From a checkpoint of a small multi-label image tagger: 48750 training examples.
Rows from block 12 of a small multi-label image tagger, named by matrix and row number. Rows with one number belong to one channel. Each number is 128 + 24 x the weight over its row's rms, rounded and kept within 0 to 255. All counts start at 0.
After each channel's rows are labels from the 100 images, of 14848, where the channel reaches its highest value: "peak on" is the class under the peak. Only what is clearly more common there than usual is listed. The data: flat shapes of many kinds, plain or patterned, on busy backdrops.
# convs1: grouped (24 groups) 3x3 conv (model.blocks.12.convs.1.weight, 384x16x3x3, each kernel summed), inputs within the group 0-15
# convs2: expand pointwise conv (model.blocks.12.convs.2.weight, 384x384x1x1, transposed), outputs 0-191

convs1.183 [125  85 137 100 117 108 170 119 140 142 110 112 119  83  95 137]
convs2.183 [163 125 129 112 140 155 108 102 139 118 167  97 112 104 111 126  81 142 119 120 101 133 126 124 146 126 115 154 139 120  92 114 119 136 124 118  94 138 101 133 117 109  91 141  82  77 105 143 114 106 122 137 109 137 158 155 181 115  86 106 112  92 131  98  76 140 131  69 116 141 167 136 156 106 141 113 110 139 141 113 163 173 119  82 108 168 108  97 159 123 155 147  93 138 109 166 127  90 108 198 122 135 166 137 110 145 128 125 159 146 149 141 130 159 153 155 107  88 135 125 181  94 158 137  78 150 134 141  98 127 110 157 158 153 134  71 135 136 128 113 135 150  95 112 169 115 115  93 123  84  98 118 116 137 179 121 138 117 113 134 111 123 127 114  92 149 106 117  84 180 113 152 104 103 117 147 136 148 114 119 144 132 127 112 146 123 140 116 177 126 155 140]
peak on: rhombus

convs1.46 [143  69 133 152 135 132 123  89 161 108 140 123 156 120 129 101]
convs2.46 [123 132 117 103 146 143 137 143 115 129  56 135 128 136 137 171  95 116 125 156 131 132 168 114  60  94 104 126 109 122 143 100 125 136 134 148 113 125  98 130 102 130 103 124 153 127 126 147 141 118 181 130 165 117 113 128 114 144 105  84 122 116 131 172 126 112 145 140 111 132 176 139 118  53 104 113 124 122 107 173 136 130 174 188 110 108 131 124 102 146 126 137 173 155 148 118 128 152 106  99 126 128 133 122  88 111 137 133 142 112 120 154 122  43 158 155 179 140 118 104 163 112 122 140 123 163 149 158 104 110 107 113 174 111 124 117 163 131 115 144 107 166 114 138 126 110 124  92 103  88 111 122 113 148 120 130 123 121 102  96 112 114 123 106 111 134 121 145 142 128 147  98 181 157 124  80 144 114 119 104 161 157 113 109 126 192 117 131 119 146 116 182]
peak on: square

convs1.27 [124 101 107 138 153  96 162 114 120 117 104 101 113 146  94  87]
convs2.27 [110 147 112 136 133 104 103 113 109 126 188 142  93 117  95 189 104 108 143 105 117 134  98 161 133 108 156 177 134 160 100 137 129 180 141 112  92 100 106 105 132 137  81 138 112 154 138 168 114 145 104 108 113 123 130 129 126 129 113 110 124 130 136 134 138 155 125 141  55 163 148 119 134 123 195  95  99 104 108 104 107 128 139  92 120  85  82 146 118 122 125 130 149 162 123 148  92 178 131 142 136 210 167 111  75 152 121 107 140  89 116 113 162 143 124  95 202 104 128 221 148 169 142 110 132 134 151  79 139 106 140 142 102 141 150 134 174 115 132 145 130 144 113 122 130 125 129 156 111 144 129 154 145 104 137 134 131 100 168 112 166 140 147 122 126  99 125 121 118 142 158  69 150 139 125 121 144 100 115 106 171 161 128 147 147 137 113 164 160 126 171 118]
peak on: hexagon

convs1.376 [155 146 135 106 123 111 101 176 145 161 124 169 112 138 148 148]
convs2.376 [152 114 131 104  37 108 101 100 136 157 118 117 132 171 180 128 127 137 150 126 122 119 117 119 139 129 128 110 122 146 100 125 143 123 110 172 120 110 124 139 141 128 139 134 108 119 106 140 125  86 125 137 138 137 148 151 123 126 113 104 128 157 167 150  94 124 133 111 156 144 104 107 136 129 164 165  79 117 154 177 150 145 143 114 166 101 114 139 138 120  78 102 106 135  95 107 115 119 103 116 149 111 133 118 121  89 137 140 110 107 117 101 143 133 121 119 122 127 123 144  75 112 114 119 135  81 124  86  87 133 101 100 128 126 140 118  95 129 115  90 116  96  99 120 153 124 106 117 161 105 112 110 119 125 111 115 163 126 112  94 140 116 116 150  77 113  72  72  98 107 130 163 159  69 179 136 126 144  97 144 139 112 126 146 134 119 128 135 116 129 109 132]
peak on: triangle

convs1.255 [181 117  85 122 137 106 107  88 139 123 120 135 134  90 129 131]
convs2.255 [184 141 103  84 133 111 110 148 137 128 155 118 107  96 168 122 118 124 109 149 124  95  83 181 112 129 124 136  90 123 118 144 137 121 118 149 150 161 131 148 156 125 128 120 129 121 103  95 116 155 119 143 105  97 134 115  81 134 159 132 113 109 117  93 126 138  97 157 148 138 162 125 145 125 169 166 153 129 101 151 116 136 123  96 102  91 128 122 120 116 180 132 134 134 143  76 109  77 164  98 108 160 153 127 116 144 154 109 121  79 133 172  89 137 123 142 125  95 139 119 116 140 160 131 117 131 116 115 128  97 118  73 143  88 157 134 108 104 112 168 120 145 140 143 109  91 125 140 132 134 124 152 153 131 121  91  75 172 100 132 149 110 104  89  79 111  72 147 104 130 136 140 141 151 122  96 130 156 171 137 143 191 113 119 121  92 118 145 176 130 134 133]
peak on: hexagon

convs1.162 [127 156 138 171 122 115 114 124 112 176 122 122 105 114  98  86]
convs2.162 [119 151 166 157 185  96 132 122 118 124  88  86 126 124 112 188 139 164 118  97 127 166 114 126 142 120 131 151 113 161 137 127 101 119 157 117 110 120 132 122 139 142 148  96 158 127 109 118 132 129 151 123  94 147 100 144 110 110 134 123 154 135  89 105 124 138 126 115 168 130 175 139  89 108 131 162  81 122 131 133 158 132  79 171 188  96 111 158 154 103 138 129 133 136 161 165 138 144 115 135 105 113 141 140  90 163 150  95 154 109 169  95 139 107 138 140 150 159 142 147 165 129 111 149  85  99 124  85 117 103 105 120 119 201 128 134 103 137  95 162 190 149 121  98 118 138 155 144 121 150 136 120 159 114 102 147 142 115  79 105  98 139  78 147 130 112 139 111 155 132 121 175 123 135 135 134 124 160 102  98  98 115 129 158 110 120 152 128 154  75 160  99]
peak on: square

convs1.100 [109 108 150 128  92 104 130 123 134  93 125  97 121 108 162 176]
convs2.100 [147  91 126 116 135 139 154 173 123 130  94 108 115 195  82 101 117 181 145 129  97 105 160  97 111 144 129 137 134 108 128 108 115 124 146 133 143 124  99 103  59 135 160 116  54 142 138 117 144 117 116 113 117 170  94 111  62 116  83 108 130 121 102  89 179 174 105 143 133 122 120 121  92 134 132 105 134 115 146 150 145 119 145 154 142  92 118 153  91 100 129 106 187 111 131 188 130 127 174 143 136 105 151 119 128 144 118 130 128 199 164 139 155 117 109 121 115 159 122 131 125 147 136 123 135  71 101 138 150  92 123 125 140 106  94  96 139  89 119 112 145 130 117 136 117 140 147 109 149 145 125 123 165 106 115 107 124 120  93 117 114 125  88 130  91  98 144 119 127 147 145 116 113 111 148 154 109 123 108 164 149 143 111 114  94 108 119 130 127 115 122 121]
peak on: triangle

convs1.251 [125 183 144  98 111 142 131 161 122 138 159 153 148 116 133  94]
convs2.251 [117 119 101 141 116 123 114 133  75 131 185 158 160 109 109  97 139  72 132 111 193 127 140 173 109  78 146  94 113 113 167 101 143 124 150 111 126 139 135 108  87 137 104 104 145 118 133 117 113 115 182 144 137 112 130 157 133 141 150 125 151 183 125 120 139 117 124 128  93 165 132 135 141 131 122 132 100 145 149 132 147 131 106 126 155  89 131 142 125 129 137 116 112 108 102 112 127 103 136 120 124  98 119 155 131 107  95 170 171 128 107 144 103 124 157 100 133 103 118  73 115 100 115 152 102 110  98 134 107  93 127 118 117  93 132 118  79 112 151 111 137 155 153 132 129 139 115 101 155 130 124 174 125 126 136 115 146  96 134 153 142  93 108 123 147 153  93 135 130 149 166 130 137 161  81  91 163 122 164  94 117 143 106 136 112 103 136 134 112 175 115 177]
peak on: cross

convs1.338 [ 86 121 166 159 127 134 138 158 133 160 117  86 132  96 130 130]
convs2.338 [109 121 165 103 133 148  98 124 107 125 105  98 135 138 159 112  87  99 106 128 130 143 138 120 105 117 121 124 134 129 119 165 154 101 176 101 144 119 126  87 113 116 117 125 148 123 121 116 154 131 100 118 135 158 131  80 135  87 131  87 102 123 122 171 116 150 141 137  91 158 143 122 143 170 141  93 167 104 104 145 138 112 139 159 121 140 151 126 147 119  88 113 157 110 127 128  83 161 160 123 142 126 110 140  75 138 135 162 108 125  91 137 196 121 160 113 141 133 126  88 113 150  72 164 131  98 135 115 126 125 111 170 119 176 180 101 120 137  90 179 125  90 121 140 100 128  95 143 113 121 122 118 124 144 125 123 117 169  99 108 183 103 105 110  94 129 159 136 116 115 174 105 125  99  99 113 107 153 120 135 115 143  98 155 133 106 129 121 120 159 146 142]
peak on: triangle

convs1.194 [100 120 127 109 131  95 117 119 183 119 167 113 117 123  87 128]
convs2.194 [127 101 140 154  88 134 117 118 120 136  51 136 113 158 122 129 142 116 118 132 141 136 180 114 123 133 158 140 110 146 153  89 154 126  91 166 139 119 138 156 137 130 161 149 196 100 167 122 150 108  93 136 133 110 159 101 154 140  86 158  96  93 128 106 140 161 130 141 153 167  81 148 123 140 127  84 139 124  96 163 128 143 215 171 103 149 121 134 116 144 166 137 174 158 156 142 165 107 136 144 159 117  88 139 103  80 165 129  93 119  75 135 151 166 145 121  97 155 175 103 146 119 148 135 148 168  98 120 157 111 116 129 130 213 114 152 120 130 123 134 130 121 104 140 142 137  97 121 117 131 177 136 125 174 103 113 129 143 107 133 140 126 121 132 124 143 155 158 113 144 120 131 156 163 134  99 100 148 111 119 115 157 112  89 148 113 134 112 141 157 115 145]
peak on: triangle

convs1.55 [ 78 140 176 124 140 107 120  91 109 136 104 128 142 101 114 118]
convs2.55 [113 120 141 116  41 142 138 154  80 128 137 105 178 142 138 161 126 147 149 136 183 120 159 105 123 117  85 134 125 114 103 124 141 115  96 145 151 138 112 137 119 122 114 117 117 119 118 107 148 160 137 142 143 163 120 152  93  97 134 154 111  98  99 128 139 148 136 115 157 145 160 139  96 133  89  99  72 133 100  97 152  92 152 158 189  95 145 152 154 115 155 116 132 128 135 120 152 158 159 120 103 154 147 142 101 104 129 144 116 102 145  94 101 201 151 140  77 121 158 135 138 130 129 123 124  91 118 150 146 138 167 158 105 140 121 118  96 140 171 143 143 119 137 133 155 139 147  97 183 157 122  80 122  87 136 143 122 114  75 142  69 135 136 126 107 129 156  78 131  86 101 105 115 141  71 126 100 126  99 110 108 114 119 112 116 132 151 165 140 138 143 125]
peak on: rhombus

convs1.102 [113 139 162 136 106  93 134 133 142  74 127  99 127 105 154 154]
convs2.102 [118  98 114 124 121 100 120 106  77 124 113 109 118 111 130  75 106 106 132 165  83 160 120 141 137 118 104 124 109 110 114  70 138 130 119 115 115 132 157 144  41 146 117 121 123 124 129 113 150 148 136 126 135 172  86 132  96 158 117 117 107 136 112  58 117 166 143 100 117  79 143 116 141 142 128 104  98 121 102 147 125 153 104 122 129 129 101 144 154 104  89 117 152 106 113 138 139 142 138 128 169  39 148 133 105 153 101 108 117 153 170 107 162 109 142  99 157 104 142 129 144 149 114 174 101 115 149 105 129  45  98 132 124 118 110 104  83  82  94 148 105 165 113 147 141 104 101 105  98  97 117 114 105 133 120 102 144 155 154  95  89 143 134 137 155 128 141 118  99 101 135 142  90 131 104 160 127 134 132  96  95 117 116 123 160  91 150 161 110 122 145 139]
peak on: triangle

convs1.178 [136  88 141 117  93 140 131 108 115 159 119 123 114  76 143 160]
convs2.178 [146  69 114 135 125 128  91 120 144 108 149 108 151 142 155 147 114 131 127 117 143 135 178 164 127 159 119 129 103 110 131 128 152 149 135 132 146 122 114 114 199  86 126 132 120 134 106 131 127 119 121 130 144 106 108 143 103  90 119 154 113 140  69 158 129  87  93 130 129 118 126 158 103 170 133  95  68  84 155 135 142 133  78 108 147 102 149 139 129 141 100 112  82 128 162 110 117 114  74 134 127 122 121 152 158 163 100  91 142 146 162 129  65 118 136 115 132  83 134 112 135 131 107 113 145 141  80 125 144 147 124 111 124 114 150 110 117 131 110 143 169 137  74 120 149 104 130 124  99 129 156 143 134  83 106 112 129 157  76 145  84 114 124 132 122 145 142 151 158 147  99  76 144 129 123 124 113 119 130 142 130 106 156 120 120  92 150 109  86 100 108 118]
peak on: rhombus

convs1.176 [105 134 121 187 114 145 105 109 141 113 109 148 110  95  94 126]
convs2.176 [102 108 153 134 119 165 123 102 134 150 149  82 127  99  66 158 119  91 105 122 152 174 132 154 174 137 144 123 150 113  66 141  94 117 101 153 118 176 130 101 153 126  87 134 121 135  86 157 107 188 136 105  91 153  81 180 147 106  95 112 143 172  95 131 146 164 151 138 105 137 106 127 114 155 123 104 127 115 159 169 123 119 161 121 136 107 180 143 134 126 153 146 117 107 119 138 119 154 127 141  91 188 124 140 108 138 115 144 111  92 125 101 105 141 175 115 114 103 137 121 146 133 113 147 116 127  90 115 166 136 142  96 119 117 150 132 128 110 135  99 123 150 115 117 118 157 140 127 119 130 111 154 120 212 163 146 149 149 120 152 134 111 141 145 123 108 125  90 115 123 147 148 108 112 105 177 136 103 104 138 124 150 134 155 120 129 129 133 110 101 115 156]
peak on: rhombus

convs1.122 [109  97 111 118 110 121 100 110 106 100  99 105  80 157 139 114]
convs2.122 [139 107  82 168 130 113 118 115 116 135 120 114 138 149 116 134 126  76 158 127 111 146 137 129 122 139 126 173 144 136 129 128 121  85 114 157  88 119 133 100 146 125  95 107 122 110 139 136  99  94 115  73 102 138 144 165 123 131 150 107  95 147 176 115 117 119 165 110 133  89 142 151 129 160 141 110 130 129 143  83 129 124 147 164 137 127 124 126  95 154 119 108 113 107 137 103  91 123 112 139 113 108 114 154 134 126 119 148  92 105 109 112 134 111 122 114 134 139 166  96 134  87 102 124 140  99 150  90 127 161 147 184 143 173 103 132 103 115 174 146 123 165 117 179 152  98 134 111 148 140 140 147 147 119 156 108  93  62 104 106 133 113 138 150 133 119 173 122 151  81 122  85 154 117 121 105 136  95 133  96  95 116 115  79 141  72 147 135  89 128 121  83]
peak on: hexagon

convs1.156 [127 104 164 107 149 132  89 140 118 103  90 141 155 126  89 144]
convs2.156 [151 117 105  96 145 132 133  97 158 115 118 138 123 139 120 108  87 169 104 106 109 113 137 119 139 115 116 100 103  93 120 131 117 143 137 133 105 121 116 147 142 109  84 135 128 117 119 150 121 159 138 156 137 126 178  93 110 161 180 108 153 124 139 118 144 141  88 110 100 112 132 171 131 101 141 129 104 152 132  97 133 138 159 117 132 132 114 135 125  79 137 131 188 120 185 128 128 126 122 123 137 127 114 147 122 107 139  79 138 106 142  86 118 170 106  89 106 135 139  96 120 143 176 148 134 144 135  75 108 154 125 143  90 127 141  95  90 151 155 138 143 131  94 132 110 163  92 129 150 155 121 101 111  53 101 105 112 113  88 110 142 133 141 131 130 102 141 131 126 129 167 132 121 110 139 119 135 131 116 101 101 101  81  68  90  96 133 168 165 122 154 165]
peak on: square

convs1.354 [139 154 157 160 117 141 176 131 112 100 146 107 151 130 124 169]
convs2.354 [113  96 104 141 141 137 125 109 115 120 111 123 129 124 108 114 104  86 106 149 143  98 125 131  87 115  76 113 132 105 115 118 118 118 100 133 129 137 124 107 139 131 118 131 141 159 129 141 129 139 127  93 136 125  80 139 108  79 111 149 136 139 129 139 113 133 139 111 124 117 145 122 153 100 148  79  33 113 121 130 134 167 140 146 106  99 153 124 115 177 111 119 120 145 104 135 126 152 106 129 124 140 126 105 164 146  99 107 143 132 146 146 127  62 115 182 129 105  70  75 140 110 143 124 139 139  98 127 148 118 136 143 159  84 129 127 140 102 145  51 111 114 103 128 124 104 127 112 131 142  82 119 143 156  75 140 154 127 152 142 130 132 122 107 106 106 129 146 123 140 168  99 143 130 121 139 118 121 153 143 100  63 112 105 127 118 129  87 154 120 122 133]
peak on: hexagon

convs1.187 [132 128 123 122  89 165 128  85 130 137 139 131  75 104 106 146]
convs2.187 [158 122 136  84 124 152 125 115 128 122 116 128 151 161  92 121 127 113 114 128 124 123 135  84 148 144 148 108 124 132 110 144 124 134 120  99  92 131 121 108 159 117  90  98 119 167  65 101 126 129 110 119  83 173 125 177  83  82 136 150 137 128  98  84  95 136 124 138  96 118 128 137 146 145 118 120  90 133  85 119  84 119  94 126 137 132 137 133 130 171 140 127 152 126 127  95 139 129 148 137 154  86 104  78 110 144 100 128 100 152 138 127  87 159  84 170 103 118 131  77 104 113  93  80 162 129 144 119  89 100 164 135 135  92 160  86  98 119 144  97 102 158 105 129 144 143 117 138 136 145 122  90 126 151 129  95 128 116  98 130 122 123 123 142 123 158 122  89 117 114 118  95 133  87 167 131 135  78 128 119 139 191 165 170 164 149 124 154 133 110 138  88]
peak on: rhombus

convs1.246 [ 93 135 142  71 100 145 157 141 155 126 117 144 125 106 110 105]
convs2.246 [136 122 144 164 117 136  97 144 117 104 130 103 125  40 121 119 100 109 130 160 133 173 132 112 108 122 158 102 122 105  75  99 134 117 135 124 123 138 139 144  92  96 123 170 136 137 109 114 128 103 157  63 141 161 114 160 106 165 142 104 128  96  86  86 106 136 167 129 116 120 159 154 107 131  93 123 133 114 120 139 138 174 131 100 170  89 132 140 150  63 121 135 141 118 160 112 124 109 116 147 132 107 165 140 193 117 154 130  94 180 131 136 127 143 125 129 111 113 121 160 118 135 116 149 154 119 112 110 125 108 118 203 166 111 150 129 151 152 139 162 107 110 128 131 130 142 121 155 138 159 110  99  94 129 127 151 135 110 103 158 161  96 126 128  98 119 147 131 141 145 168 139 165 126 131 152 134 123 109 123 140 127 101 147 156 126 106 134  99 134 122 137]
peak on: cross

convs1.355 [103 134 142 138  71 107 154 117 139 147 109 133 117  82 140 150]
convs2.355 [130 111 132 109 109 136  98 114 127 109  97 155 130 118 114 137 112 102  41 121  97 144 148 146 122 101  84 155 166 167 124 108 188 120 148 113 139 117 120 131 140 154 147 133 114 139 125 119 123 128 130 114 162 119 127 119 109 123  70 105  95 112 130 136 175 129 106 114 100 121 150 135 121 130 141 122 120  84  99 135  92  96 127 140 128 108  96 124 145 115 174 111 129 142 135 215 112 128 134 138 103 106  84 111 142 114 128 136 171 174 117 133 113  87 145 108 120 140 121 115 195 100 110 131 119 126 124 109 147 128 150 177 112 116 137 158 111 134 104  97 130 131 157 173 112 144 139 133 124 132  90 140  88 111 164 121 168 185 141  99 113 103 125 151 152 192 154 115 139 141 130 122 166 109 103 153 133 133 136 113 173 121 140 193 164 128 147 135 111 132 116 135]
peak on: hexagon

convs1.362 [116 126  89 117 126 108  89 121 147 121  87 177 116 137 132 102]
convs2.362 [142 108 136 144 130 114 127  88 104 116 130 143 162 134 131 114 156  94  90  75 135 131  92 137 117 137 132 129 117 121 147 134 118  30 118  96 160 169 123 158 100 134 109 121 101 151  64 122 128 153 176 134 117  99 128  99 102 149 144 110 143 124 110 115 121 141 123 117 103 162 133 122 129 173  51 156 115 113 151 123  83  87 136 124 107 128 118 113  89 130 123 141 119 148 110 160 119 132 145  72 115 126 130 138 166 134 153 156 136 104 120 118 113 149 138 152 153  92 115 133 109 123 118 116 123  96 148 126 144 122 141 135 111 164 132 114 119 108 145 112 116 119  99 103 112 112 109 139 138  95 138 153 131 102 128 138 154 130 115 143 139  97 148 152 117 147 169 103 160  94 120 185 110 134 115 115 130 148  97 101 107 120 132 110 105 114 123  76  70 153 130 109]
peak on: cross; ellipse

convs1.240 [129 157 180  82  90 127 136 130 132 126 118 119 128 112 164 111]
convs2.240 [100 112  98 129  75 137 113 131 145 123 133 196 141  90 132 125 134 129 111 154 153  96 135 123 142 133 112 115 111 134 109 118 102 102 118 148 114 116  95 107 139 146 117 109 113 126 132 130 145  95 105  76 163 141 107 151 133 115  98 120 113 138 117 119 108 118 132 110 125 138 163 130 123 133 146 121 146 109 116 114 145 136 128 167 122 133 130 143 128  93 122 132 131 119 123 145 140 137 132 132 135 108 115  94 159  92 123  97 160  98 126 116 140 131 103 162 109 162 146 121 110 125 165 106 133 166 158  79 109 144 110 146 101 142 151 117 145 128 111 137 119 157 144  73 151  85 128 122 104 111 149 151 132 102 146 105  85 111 130 158 134 143 135 153 128 162 113 121 154 166 181  96 137 122 145  94 134 114 150 143  87 126 164 145  30 171 148 132 142 151 104 134]
peak on: cross

convs1.34 [111  79 152 169 104 137 121 132 142 117 118 161 135  84 127 123]
convs2.34 [122 154 124 129 118 167 115 118 108 126  83 103 146 101 136 127  84 114 153 127 134 142 106 166 188 170 134 167 118 126  95 110 143  77 151 146 119 109 105 144  85 126 101 124 152 147 132 120  89 128 157 128 151  94  99 125 137 109 118 142 142 144 116 144 120 165 104 130 117 113 101 108 134 155 132 136 123 159  60 110 123 124  92 112 122 148  96 130 119 104  93 132 162 128 109 146 115  96  84 135 120 115 143 127 109  87 132 148 168 119 157 138 141  97 121  94 114 140 157 114 143 172 100 117  71 134 127 142  86 106 123 126 126 135  77  97 139  93 131 143 163 142 129 105 132 123 104 107 150 125 100  94 113 105 133  85  92 120  83 129 116 148 122 144 163 152 147 129 114 148 150 127  85 147 109  86 136 119 101 106 135 147 113 141 160 135 139 127 126 151 129 110]
peak on: square

convs1.188 [144 118 121 132 107 133  86 121 121 180 134 131 139  81 144 161]
convs2.188 [141 156 128 140  93 134 141 120 139 132 141 112 135 140 127  87 100 145 161 103 102 130 118 146 132 119 102 131 141 121 125 106 168 148 107 104  83 135 134 145 146 165 162 127 124 127 124 114 138 117 110 120  89  97 101 172 151  78 112 127 121 111 112 113 121 134  88 112 140 140 121 117 126 147 128 149 139  88  71 133 128 129 126 101 102 112 136 133 132 156 149 141 111 139 114 116 124 144 101 138 122 185 111 128 122 128 110 130 115 120 109 140 109 148 128 157  92 104 174  84 128  71 149 116 133 168 147 103  89 123 106  84 125 114 146 108 135 158 126 107 125 144 164  99 203 166 177 140 127 153 122 114 112  97 113 117 116 133  89 108 115 129 113 130 103 112 102 134 116 134 110 118 136  95 158 141 137 139 135 127 120 120  98 113 139  93 149 105 112 128 143 133]
peak on: rhombus

convs1.163 [121 134 121 140 133 144 112 105  88 149 100 126 149 156 146  68]
convs2.163 [178 131 152 110 106 102 129 133 138 104 114 119 122 116  82 208 171 116  78 128 151 122 148 168 142 140 130  74 135 145 119 134 123 117 127 129 113 125 179 147 171 138  98 160  94 126  98 129 141 151 112 140  97 145 111 148  90 127 109 110 128 158 128 124 170 178 149  90 172 153 108 154 164 129 151 128 156 130 206  98 157 113 133 139  85  71 123 131 105 128 149 128 147 127 139 112  73 160 118 117 125 168 130 105 120 122 123 119 135 107 141 127 135 128 110 113 142 135  76 174 106 159 137 138  86 163 104 167 120 138 151 157 104 136 123 111 128 123  93 124 116 146 134 156 107 198  79 107 142 134 128 135 125 150 108 123 117 175  97 139 158 143 129 161 104 140 127 130 116  89  82 169 104 128 130 146 172 144  94 142  85 121 144 162 132 106 137 105 144 123 164 117]
peak on: rhombus

convs1.96 [ 96 107  75 119 122 147  81 137 123 148  90 136 137 137 132 131]
convs2.96 [121 117 134 130 112  44 135 134 110 134 158 101 129 125 141 115 123 121 113 131 101 149  99 125 117  98 152 139 124 136  97 106 108 121 111 115 149 126 112 118 138 124 188 135 134 116 140 151 117  86 174 120 108 119  99  81 140 148 144 176  95  83 166 159 153 178 122 155 129 140 121  73 133 157 139 134 112 100  94 116 118 110 118 102 123 140  87 138 124 165 129 102 131 109 147 106 142 139 111 130 125 152 101 114 146 147 141 149 110 141 105  86 107 133  88 149 114 186 156 131 112 144 147  86 104 103  79 124 148 146 119 104  98 160 103 152 122 169  94  94 148 131 123 144 139 135 100 138 120 115 131  72 113 103 115 139 169 158 121 147  82 102  98 156  98 135 116  88 104  86 117  90 128  88  99 150 130 114 134 132 108 163 127 161 120 101 154 130 142 100 122 118]
peak on: triangle

convs1.166 [117 145 126 118 115 110 151 117  90 126 138 133 123  67 100  90]
convs2.166 [135 146 130 128  99 129 116 122 113 152 130 112 128 112 130 187 147 109 130 121 149 155 173 152 127 130 116  89 103 134 108 125 142 126 159 143 119 154 118 130 107 155 119  76 147 151 122 115  89 168 124 134 136 130  77 144  96 121  69 119 182 108 174 152 108 163 169  83 115 150 105  91 152 155 115 120  73 135 111 148 100 122 142 148  84 101  91 115 112 138 113 130 155 128  98 119 103 129 146 110 129 126 115  82 118 116 161 134 120 108 125  89 131 166  75 141 130 150 134 130  91 141 121 130  97 136 136 128 135 132 106 136 131 147 159  68 145 107 116 123 108 101 149 126 107 142 116 116 155  97 114  84 107 137 113 140 151 120 136 142 125 146 119 168 167 134 142 117 137 155 131  88 117 126  97 110 165  76 126 122 144 152 179 148  96 165 155 135  89  99 139 113]
peak on: square

convs1.363 [141 156 107 135  94 121 140 157 124  98 135 166 156 100 165 111]
convs2.363 [104 126 158  95 125 114 100 141 159 147 141 119 115 129 155 160 111 134 163 121  92 135 106 149 131 119 116 139 180 126 101 115 146 107 150 109 128 112 149 123 153 126 112 124  95 135  84 128 115  90 115 121 143 119 120 138 167 126 142 131  96 148 115 135 115 140  95 149 107 102 119 149 145 120 161 128 110 119 115 115  89 126 135 104 123 132 111  79 108 100 168 137 151 140 122 112 170 159 115 123  96 135  74 154 132 136  97 143 143 143 122 172 139 133  90 108 133 144  89 136 128 142 149 141 112 133  93 165  99 122 110 134 162  80  92 132 117 103  93 120 128 140 109 109 118 145 119 132 116 143 184 137 162 137 154  92 138 138 128 114 140 133 120 155 129 156 158 117 123 134 145  86 146 133 172 143 120  95  86 103 171  83 143  94  66 111 105 123 165 138 175 112]
peak on: hexagon

convs1.38 [118 148 122 105 120 137  80 155  81 152 124  92 143 142 110 138]
convs2.38 [160 133 111 112 131 116 172 106 100 135  65 128 131 132 111  86 147  76 114 138 122 164  64 114 141 147 136 124 128 169 137 130 122  79 148 156 121 151 119 143 150 155 141  99 138 143 114 125 166 128 144 140 133 160 128 103 136  72 119 132 107 118 130 120 128 146 107 143  87 141 132  93 146  95  94 129 144 169  99 121 161 124 131 129 136  96 176 127 164 144  93 148 146 140 127  89 165 101 140 174 106 124  95 117 179 122  98 164 105 106 145 161 134  66 138 131 185  92  99  68 141 155 119 121 112 130 104 161 146 128 142 145 157 110 174 101 109 125 148 135 111 122 148 172  84  95 130  95 152 131 141 120 177 119 143 145 131  82  98 100 100 145 142  83 137  96 133 126 176  97 131  98  93 104 117 113 131 114 127 147 160  95  87 152 137 132 111 116 115 113 110 137]
peak on: hexagon

convs1.145 [101 136 161 154 145  99 138 120 105 131 163 103 158 105 122  88]
convs2.145 [ 98 122 106 119 119 152 153 125 164 131  89 148 131 148  97 101 162 137 161 142 102 134 103 137 134 172 116 127 134 132 115 106 104 130 143 147 106 147 102  95 100 139 134 148 146 145 174 129 143 151 131 123 188 137 122  98 142 186 130 162 123 143  98 132 133 151 126 145 121 125 129 113 155 135 113 181 160 104 143 156 130 144 151 119 152 113 131 136 114 171 160 110 152 175  89  94 144 135 135 120 121 101 100 138 105 154 149 122 152 154 104 119 129  96 120 110  98  86 161 103 144 119 163 105 166 173 113 113 146 100 128 166 141 111 171 110 126 127 154 119 158 125 136 112  72 157 138  91 122 140 164 146 132 184 175 114 117 158 166 117  77 147  71 146  86  65 125 110 132 119 116 129 153 130 110 105 120 119 106 116 140 107 121 120 123 127  97 120 169 113 159 119]
peak on: semicircle